{"model": "model that answers yes/no questions on an image's attributes", "dataset": "rosettes with rotational symmetry", "train_examples": 48750, "image_size": 64, "crop_scale_min": 1, "horizontal_flip": true, "questions_per_image": 8, "encoder_arch": "densenet", "encoder_norm": "batchnorm", "encoder_activation": "elu", "encoder_depths": [4, 9, 4], "encoder_kernel_size": 3, "encoder_stem": "deep", "encoder_growth_rate": 32, "fusion": "prefix", "fusion_encoder_width": 256, "fusion_encoder_layers": 8, "fusion_encoder_norm": "rmsnorm", "fusion_encoder_norm_position": "pre", "fusion_encoder_activation": "swiglu", "fusion_encoder_mlp_ratio": 3, "fusion_encoder_head_dim": 16, "fusion_encoder_fused_qkv": false, "fusion_encoder_bias": "all", "fusion_encoder_qk_norm": true, "fusion_encoder_parallel_block": false, "fusion_encoder_inner_norm": true, "fusion_encoder_positions": "learned", "fusion_encoder_connector": "mlp", "init": "lecun_normal", "residual_init": "zero_last", "optimizer": "soap", "beta2": 0.99, "learning_rate": 0.003, "beta1": 0.9, "shampoo_beta": 0.99, "eps": 1e-08, "precondition_frequency": 50, "max_precond_dim": 1024, "one_sided": true, "adamw_lr_other_params": 0.00072, "max_grad_norm": 5.0, "max_steps": 10800, "batch_size": 256, "epochs": 56.7, "lr_schedule": "cosine", "final_lr_fraction": 0.1, "warmup_steps": 1080, "weight_decay": 0.2, "adamw_weight_decay_other_params": 0.05}
Rows from block 6 of the image encoder of a small model that answers yes/no questions on an image's attributes, named by matrix and row number. Rows with one number belong to one channel. Each number is 200 + 40 x the weight over its row's rms, rounded and kept within 0 to 999. All counts start at 0.
After each channel's rows are labels from the 100 images, of 14848, where the channel reaches its highest value: "peak on" is the class under the peak. Only what is clearly more common there than usual is listed. The data: rosettes with rotational symmetry.
# conv1: bottleneck pointwise conv (encoder.blocks.7.conv1.weight, 128x144x1x1), inputs 0-143
# conv2: growth 3x3 conv (encoder.blocks.7.conv2.weight, 32x128x3x3, transposed, each kernel summed), outputs 0-31

conv1.5,259,232,207,232,178,199,195,208,129,205,251,175,244,197,93,245,174,223,249,239,192,228,162,248,236,244,185,266,184,171,171,229,220,207,283,238,170,162,188,161,189,207,219,171,262,212,166,187,201,285,234,193,187,150,238,234,144,202,162,171,232,246,197,115,176,196,146,206,204,213,224,167,224,202,282,110,203,187,187,200,256,166,237,181,169,178,212,161,269,158,184,156,157,203,239,210,149,171,219,164,206,237,235,236,139,186,250,166,243,165,188,178,146,237,119,248,212,179,158,174,278,140,119,251,178,134,242,227,210,187,267,163,274,226,205,203,209,149,148,204,247,164,147,246
conv2.5,238,201,231,224,221,226,199,235,159,225,274,175,233,175,204,148,186,187,177,268,130,282,204,102,203,253,224,203,189,179,249,207
peak on: rosette

conv1.43,197,195,190,218,213,221,155,192,199,237,231,198,149,257,201,204,239,178,231,172,265,225,241,221,240,174,200,170,178,196,206,153,121,176,165,222,246,221,227,188,201,231,152,260,198,183,168,217,253,200,267,190,174,177,220,222,243,279,177,176,148,198,240,239,227,219,277,215,216,214,214,232,184,148,245,204,147,187,176,268,211,148,146,212,226,212,134,227,251,217,158,242,211,118,261,220,208,195,284,120,233,243,231,167,259,229,229,211,226,267,146,216,204,180,192,230,148,96,195,250,225,147,196,186,203,202,252,234,150,129,285,139,185,260,230,178,155,179,151,140,282,211,262,277
conv2.43,239,217,118,176,198,272,171,204,178,194,195,128,182,197,219,242,238,126,199,205,135,202,217,241,123,253,184,171,203,212,130,206
peak on: rosette

conv1.46,224,195,159,261,207,176,238,212,216,235,190,185,194,219,202,208,145,170,193,163,150,245,192,253,232,204,195,197,152,202,151,187,273,175,179,261,233,197,206,207,198,166,140,188,225,186,280,210,127,238,207,176,186,254,230,152,171,182,208,204,253,123,152,237,178,233,177,201,155,245,235,193,175,244,224,214,220,183,235,198,188,171,241,209,198,175,200,166,221,242,167,249,240,207,210,205,193,102,91,262,228,227,169,227,176,246,192,210,197,152,133,148,196,207,245,219,179,224,220,127,175,237,186,201,273,288,175,173,155,224,229,302,253,192,136,148,307,135,168,148,296,185,132,239
conv2.46,173,229,200,298,234,150,150,157,183,129,160,122,184,248,220,205,271,215,196,243,234,154,173,231,194,167,180,216,204,201,176,160
peak on: rosette

conv1.121,226,243,170,266,196,241,191,219,219,215,193,233,188,187,182,218,158,161,169,148,182,224,183,198,272,220,253,213,236,272,185,169,257,146,201,129,154,211,189,206,197,168,166,215,210,157,178,164,192,154,191,200,207,176,172,204,254,138,158,168,269,232,102,211,181,227,177,186,221,244,214,198,150,258,124,249,201,174,220,233,242,211,242,150,208,174,202,236,235,200,235,105,179,166,140,259,152,63,220,186,257,241,247,221,235,312,200,263,171,180,182,193,198,167,118,225,242,186,211,113,160,205,177,195,253,288,224,192,153,190,207,233,204,227,152,167,241,263,234,212,190,221,189,170
conv2.121,217,254,213,198,261,117,173,169,163,161,130,160,174,188,211,161,202,161,271,256,223,226,148,204,278,196,191,224,199,242,194,160
peak on: rosette

conv1.1,146,200,195,173,200,180,284,220,200,201,167,210,186,194,148,200,164,199,175,146,202,196,187,194,225,141,220,179,112,210,170,230,158,196,242,198,218,208,242,172,161,178,163,183,192,217,262,203,228,234,158,162,154,263,171,223,190,200,250,210,197,204,185,225,257,236,210,189,174,175,173,197,289,148,208,186,244,159,241,186,165,186,244,238,253,118,162,206,168,107,162,185,190,132,293,226,136,156,134,124,128,256,187,238,226,153,172,297,193,197,178,269,119,197,197,281,145,115,234,226,203,250,227,249,201,216,205,280,180,245,128,230,177,239,211,148,211,172,206,256,207,190,217,221
conv2.1,160,210,166,207,183,229,193,241,214,209,209,160,155,235,168,307,189,156,119,205,207,221,199,224,96,198,167,158,166,148,202,176
peak on: backdrop

conv1.14,145,198,321,229,235,154,214,203,181,239,182,210,145,154,177,212,256,156,248,137,225,246,221,260,214,158,209,170,167,184,217,162,75,151,179,201,162,218,202,219,193,194,172,159,206,186,235,204,182,136,151,205,174,227,234,178,222,245,256,120,110,220,238,182,220,208,156,168,202,209,137,216,215,135,238,130,218,205,241,253,183,192,250,270,191,160,212,190,205,178,201,175,241,157,237,233,163,234,165,240,236,222,211,156,171,83,165,249,172,152,187,195,228,164,279,224,240,196,212,255,190,191,190,217,183,186,199,176,219,209,250,111,124,173,196,134,136,238,184,146,171,218,175,235
conv2.14,148,223,148,159,197,298,172,209,294,231,195,206,197,145,256,215,160,157,177,215,209,195,168,206,171,211,219,105,195,203,173,177
peak on: rosette

conv1.109,163,198,183,185,207,187,205,161,196,231,221,226,226,197,188,154,156,169,202,209,188,166,202,209,214,271,249,147,161,220,175,188,142,110,218,143,216,272,237,246,211,192,126,182,243,177,121,213,269,214,251,217,206,201,138,163,159,160,188,206,176,236,179,195,226,245,250,182,126,192,177,204,180,210,189,217,172,193,131,253,219,151,272,198,104,168,169,229,226,270,202,203,208,230,169,208,305,188,205,208,136,283,177,177,139,209,216,201,239,227,182,150,210,220,154,175,141,167,89,154,165,244,239,204,176,98,283,179,213,175,187,163,248,182,237,180,156,238,180,234,231,211,158,279
conv2.109,224,206,146,261,142,225,246,182,195,230,161,192,181,212,225,167,214,283,245,225,206,218,200,255,195,149,168,229,226,250,93,223
peak on: backdrop

conv1.67,186,243,238,171,236,228,292,215,83,201,236,198,210,157,210,217,198,218,186,198,82,182,252,211,189,188,221,210,162,240,183,215,239,154,275,234,225,226,213,176,178,210,200,205,185,191,142,200,184,248,247,195,231,280,172,269,158,191,241,166,248,228,216,189,239,167,190,246,234,245,186,160,216,241,201,93,202,233,219,217,238,143,168,115,244,239,240,229,243,170,177,172,246,199,214,199,107,206,229,211,237,238,253,200,171,251,150,167,224,187,128,190,157,230,178,246,134,191,216,204,153,218,90,183,194,246,153,236,199,150,127,193,139,230,223,171,253,212,234,188,205,249,227,143
conv2.67,191,256,155,131,171,127,116,193,185,164,199,157,181,185,171,210,168,134,220,210,174,236,178,208,198,240,207,244,185,182,279,265
peak on: rosette

conv1.100,192,252,166,169,145,192,188,262,212,281,215,228,155,204,192,195,161,225,163,204,173,227,192,196,223,249,199,175,212,187,200,213,170,281,219,203,209,161,200,175,171,214,182,190,208,228,269,178,201,224,185,136,200,133,196,181,171,209,117,279,179,177,196,216,189,204,198,209,177,260,223,245,253,171,210,201,232,144,156,201,141,229,194,232,174,162,162,211,143,161,208,172,190,168,141,160,215,217,162,148,233,127,222,289,222,160,168,210,182,201,238,183,259,140,103,234,202,216,266,216,144,136,253,167,159,328,223,190,190,315,188,204,149,243,191,178,270,221,215,191,83,214,137,220
conv2.100,199,248,180,198,220,188,261,254,242,135,122,207,206,230,183,268,158,234,150,169,268,148,224,221,195,174,206,157,199,210,219,126
peak on: rosette

conv1.59,224,236,247,181,200,250,143,213,187,149,239,201,147,223,180,235,241,233,217,192,145,210,221,148,210,273,189,168,202,216,189,134,185,232,159,131,181,228,160,145,214,200,200,170,207,208,273,248,167,106,245,191,226,67,251,192,245,222,132,213,155,247,191,81,167,225,193,208,207,204,157,111,199,242,212,173,289,214,225,233,154,172,244,218,234,202,219,209,128,188,170,181,245,222,131,178,192,216,198,231,156,188,156,171,165,145,162,207,194,240,195,221,174,162,224,219,96,155,224,164,190,192,241,248,234,219,228,156,152,222,212,215,180,125,202,197,208,289,203,245,217,179,176,256
conv2.59,225,206,192,140,216,204,213,166,209,152,145,214,183,205,189,273,207,291,188,184,243,129,210,200,205,202,201,191,99,239,181,123
peak on: backdrop

conv1.9,227,259,197,210,225,219,179,149,160,183,186,207,223,248,190,185,153,157,198,170,261,169,126,192,198,236,220,193,218,206,210,174,209,152,231,197,193,220,242,172,213,227,151,184,183,187,216,238,185,204,179,185,184,161,239,153,235,235,178,196,193,159,208,217,190,167,210,197,165,190,210,202,211,196,210,201,183,172,178,209,163,263,185,198,227,256,183,185,213,166,262,128,196,260,175,218,194,257,166,202,180,215,129,282,207,245,218,165,239,222,293,126,298,274,183,207,212,304,179,334,144,166,202,289,299,156,202,181,180,269,150,220,243,179,192,126,202,244,316,261,249,153,226,204
conv2.9,157,182,171,209,173,197,222,265,189,273,249,230,230,216,151,124,150,274,171,198,234,176,240,168,155,177,228,200,133,191,259,201
peak on: rosette

conv1.119,162,108,201,77,157,195,191,201,223,211,151,198,201,155,277,136,189,161,130,279,205,148,265,111,225,219,243,142,214,205,196,268,196,249,273,126,173,192,239,185,217,201,216,242,224,199,173,161,248,208,225,239,290,213,255,167,180,229,182,224,188,240,245,166,175,249,243,251,241,172,146,196,190,231,195,194,208,227,258,131,173,228,171,197,137,170,168,164,231,251,133,216,195,177,250,132,188,133,185,148,196,143,205,234,214,206,129,167,231,207,206,259,156,210,222,230,168,176,201,151,234,249,197,220,230,209,229,225,178,178,210,232,137,176,224,197,168,113,238,178,215,222,232,206
conv2.119,217,202,194,172,214,197,215,204,152,236,264,149,222,221,179,149,171,191,199,178,159,176,145,216,116,240,163,228,325,165,210,227
peak on: backdrop

conv1.62,211,177,149,191,244,229,178,248,200,225,283,254,210,178,179,207,166,189,185,261,252,231,164,179,221,271,258,161,235,214,182,129,197,231,187,117,169,223,192,147,180,207,182,145,245,215,226,246,217,139,179,183,191,55,181,119,209,209,157,248,168,219,131,214,236,221,270,202,164,215,199,233,243,164,212,178,239,168,206,173,130,202,175,193,223,232,223,234,235,217,145,151,218,242,185,220,171,159,136,224,239,250,250,234,143,215,176,148,156,204,167,196,171,171,217,201,104,244,208,211,153,229,176,207,226,221,246,130,178,252,248,196,181,208,146,135,263,216,254,211,283,208,133,232
conv2.62,180,255,169,242,205,183,218,213,178,122,130,132,152,286,173,192,230,192,158,253,257,177,189,198,204,186,192,169,218,256,201,141
peak on: rosette

conv1.126,207,212,185,194,189,194,241,190,152,180,240,218,173,203,152,191,226,210,186,131,194,177,216,209,150,203,192,222,156,199,166,159,167,210,221,190,254,234,226,208,160,181,112,247,136,157,159,145,237,238,268,107,157,283,174,170,183,255,174,173,186,206,216,186,226,219,236,235,167,227,228,166,219,142,205,137,240,130,181,235,178,187,248,149,153,242,283,216,193,216,287,194,243,185,277,216,255,222,148,256,215,249,198,183,126,165,214,228,157,196,222,235,203,197,228,214,138,296,264,254,179,194,180,249,190,231,273,175,274,246,247,222,236,190,137,150,127,198,231,238,145,218,262,173
conv2.126,166,222,124,258,162,257,200,188,294,223,197,224,167,204,254,177,174,183,245,225,222,198,182,286,150,196,224,185,259,185,239,227
peak on: rosette

conv1.96,232,238,202,189,210,212,200,207,192,207,188,228,210,241,145,227,179,188,210,217,236,222,204,180,202,202,160,201,207,138,246,191,176,228,176,193,165,156,207,226,210,233,223,276,183,210,241,193,231,291,201,250,209,228,224,273,211,219,158,222,205,210,218,211,215,224,247,198,246,210,213,228,234,169,162,237,185,215,167,184,234,247,220,200,302,228,225,270,183,65,171,226,209,186,158,230,320,215,102,190,191,170,120,174,260,237,217,151,247,194,156,151,174,276,229,213,189,319,260,210,184,195,221,220,275,259,108,195,200,205,179,138,181,179,244,193,138,197,245,216,153,251,198,111
conv2.96,262,217,180,275,230,161,258,224,164,218,315,218,194,175,200,176,221,233,245,183,211,223,192,227,214,172,225,184,163,199,294,167
peak on: rosette

conv1.104,199,234,256,162,131,202,142,221,161,205,193,230,208,192,164,172,206,203,190,220,214,230,175,160,176,221,200,133,215,207,200,212,236,280,196,129,149,154,144,207,230,181,266,147,211,180,225,260,155,205,149,236,209,162,195,236,213,191,164,231,155,235,179,231,172,216,210,241,246,173,172,188,204,236,200,163,234,224,205,183,184,146,240,231,155,198,214,223,133,205,207,195,179,192,181,164,213,183,309,174,192,259,240,192,223,180,200,278,182,219,190,248,168,161,148,155,137,157,207,116,145,175,253,222,122,144,254,126,150,269,161,207,287,185,205,227,122,197,232,274,181,129,327,179
conv2.104,228,235,268,140,164,156,220,211,193,234,79,227,259,171,163,148,166,223,192,152,169,251,172,206,227,207,205,213,208,229,157,203
peak on: backdrop

conv1.20,213,159,200,241,160,247,160,198,234,198,191,179,210,209,172,202,211,232,189,212,163,209,215,206,234,229,176,182,200,164,234,185,169,191,184,184,261,136,160,192,183,190,280,203,296,152,171,127,107,189,217,221,118,201,139,241,149,126,222,149,155,205,158,168,153,234,157,210,267,194,169,196,172,159,221,160,174,271,177,200,211,252,128,278,215,185,199,79,212,266,144,242,140,161,236,200,194,221,189,178,192,194,244,204,199,147,217,202,240,215,231,226,201,165,225,170,272,167,153,138,207,226,152,162,159,124,206,197,182,223,278,161,173,220,245,231,104,108,179,200,225,174,237,190
conv2.20,235,200,235,179,188,184,169,257,175,241,181,202,237,134,204,104,158,142,156,139,191,288,193,149,154,217,214,167,186,194,224,221
peak on: rosette

conv1.45,218,200,101,154,128,190,181,221,211,177,209,203,232,235,159,147,136,211,174,233,170,199,224,166,213,239,230,243,176,159,194,254,201,188,133,155,212,160,205,138,229,239,218,160,195,196,220,188,189,158,217,256,152,189,158,184,245,127,162,230,235,227,135,224,165,195,183,159,210,190,171,122,173,222,139,237,238,183,168,179,148,176,193,115,165,184,239,182,189,191,246,181,174,143,227,220,238,172,204,215,210,156,195,237,211,170,239,195,145,193,180,195,240,221,184,236,289,217,205,160,226,157,196,189,245,362,190,240,150,205,190,269,114,258,194,119,290,250,226,150,158,210,144,195
conv2.45,211,177,233,234,224,119,205,163,176,130,126,224,210,232,179,239,268,239,228,247,266,172,201,188,243,195,189,193,188,219,231,114
peak on: rosette

conv1.40,199,215,249,216,203,188,178,210,198,211,256,178,189,194,93,289,205,193,193,222,211,242,187,277,214,171,180,232,227,208,206,182,212,218,225,171,122,210,207,194,194,185,177,193,199,192,175,217,219,173,184,139,190,157,143,193,193,193,221,188,187,218,142,192,204,160,209,167,173,167,190,182,241,194,234,160,166,167,188,178,203,225,160,234,245,201,238,255,202,255,143,174,197,158,204,157,232,188,197,194,198,188,170,253,230,155,190,230,165,205,207,190,295,100,169,192,139,88,248,248,164,214,146,181,178,218,257,217,118,321,205,221,64,193,285,154,251,245,207,185,273,177,164,308
conv2.40,200,243,165,182,201,186,235,240,211,182,111,164,167,215,208,251,182,254,141,184,242,182,219,222,106,213,217,213,156,246,121,162
peak on: rosette

conv1.72,232,184,158,211,226,290,166,178,165,196,247,177,200,249,233,159,235,170,225,199,262,222,173,193,163,242,172,199,240,184,235,203,244,203,254,201,244,123,199,147,200,201,245,174,227,257,201,175,151,144,152,242,96,154,182,154,185,160,156,249,191,160,174,202,149,139,149,239,201,212,199,243,184,208,220,199,178,210,205,188,193,113,306,121,230,130,290,187,255,225,257,275,200,164,220,172,173,264,161,261,220,191,199,158,165,239,163,130,187,200,176,260,184,175,191,236,236,164,151,174,180,224,227,174,150,218,154,205,274,115,214,270,211,175,180,215,200,163,141,203,219,211,177,152
conv2.72,154,187,238,201,180,193,169,182,187,165,289,208,220,237,178,320,211,188,189,187,132,215,136,162,137,168,182,215,178,161,228,177
peak on: rosette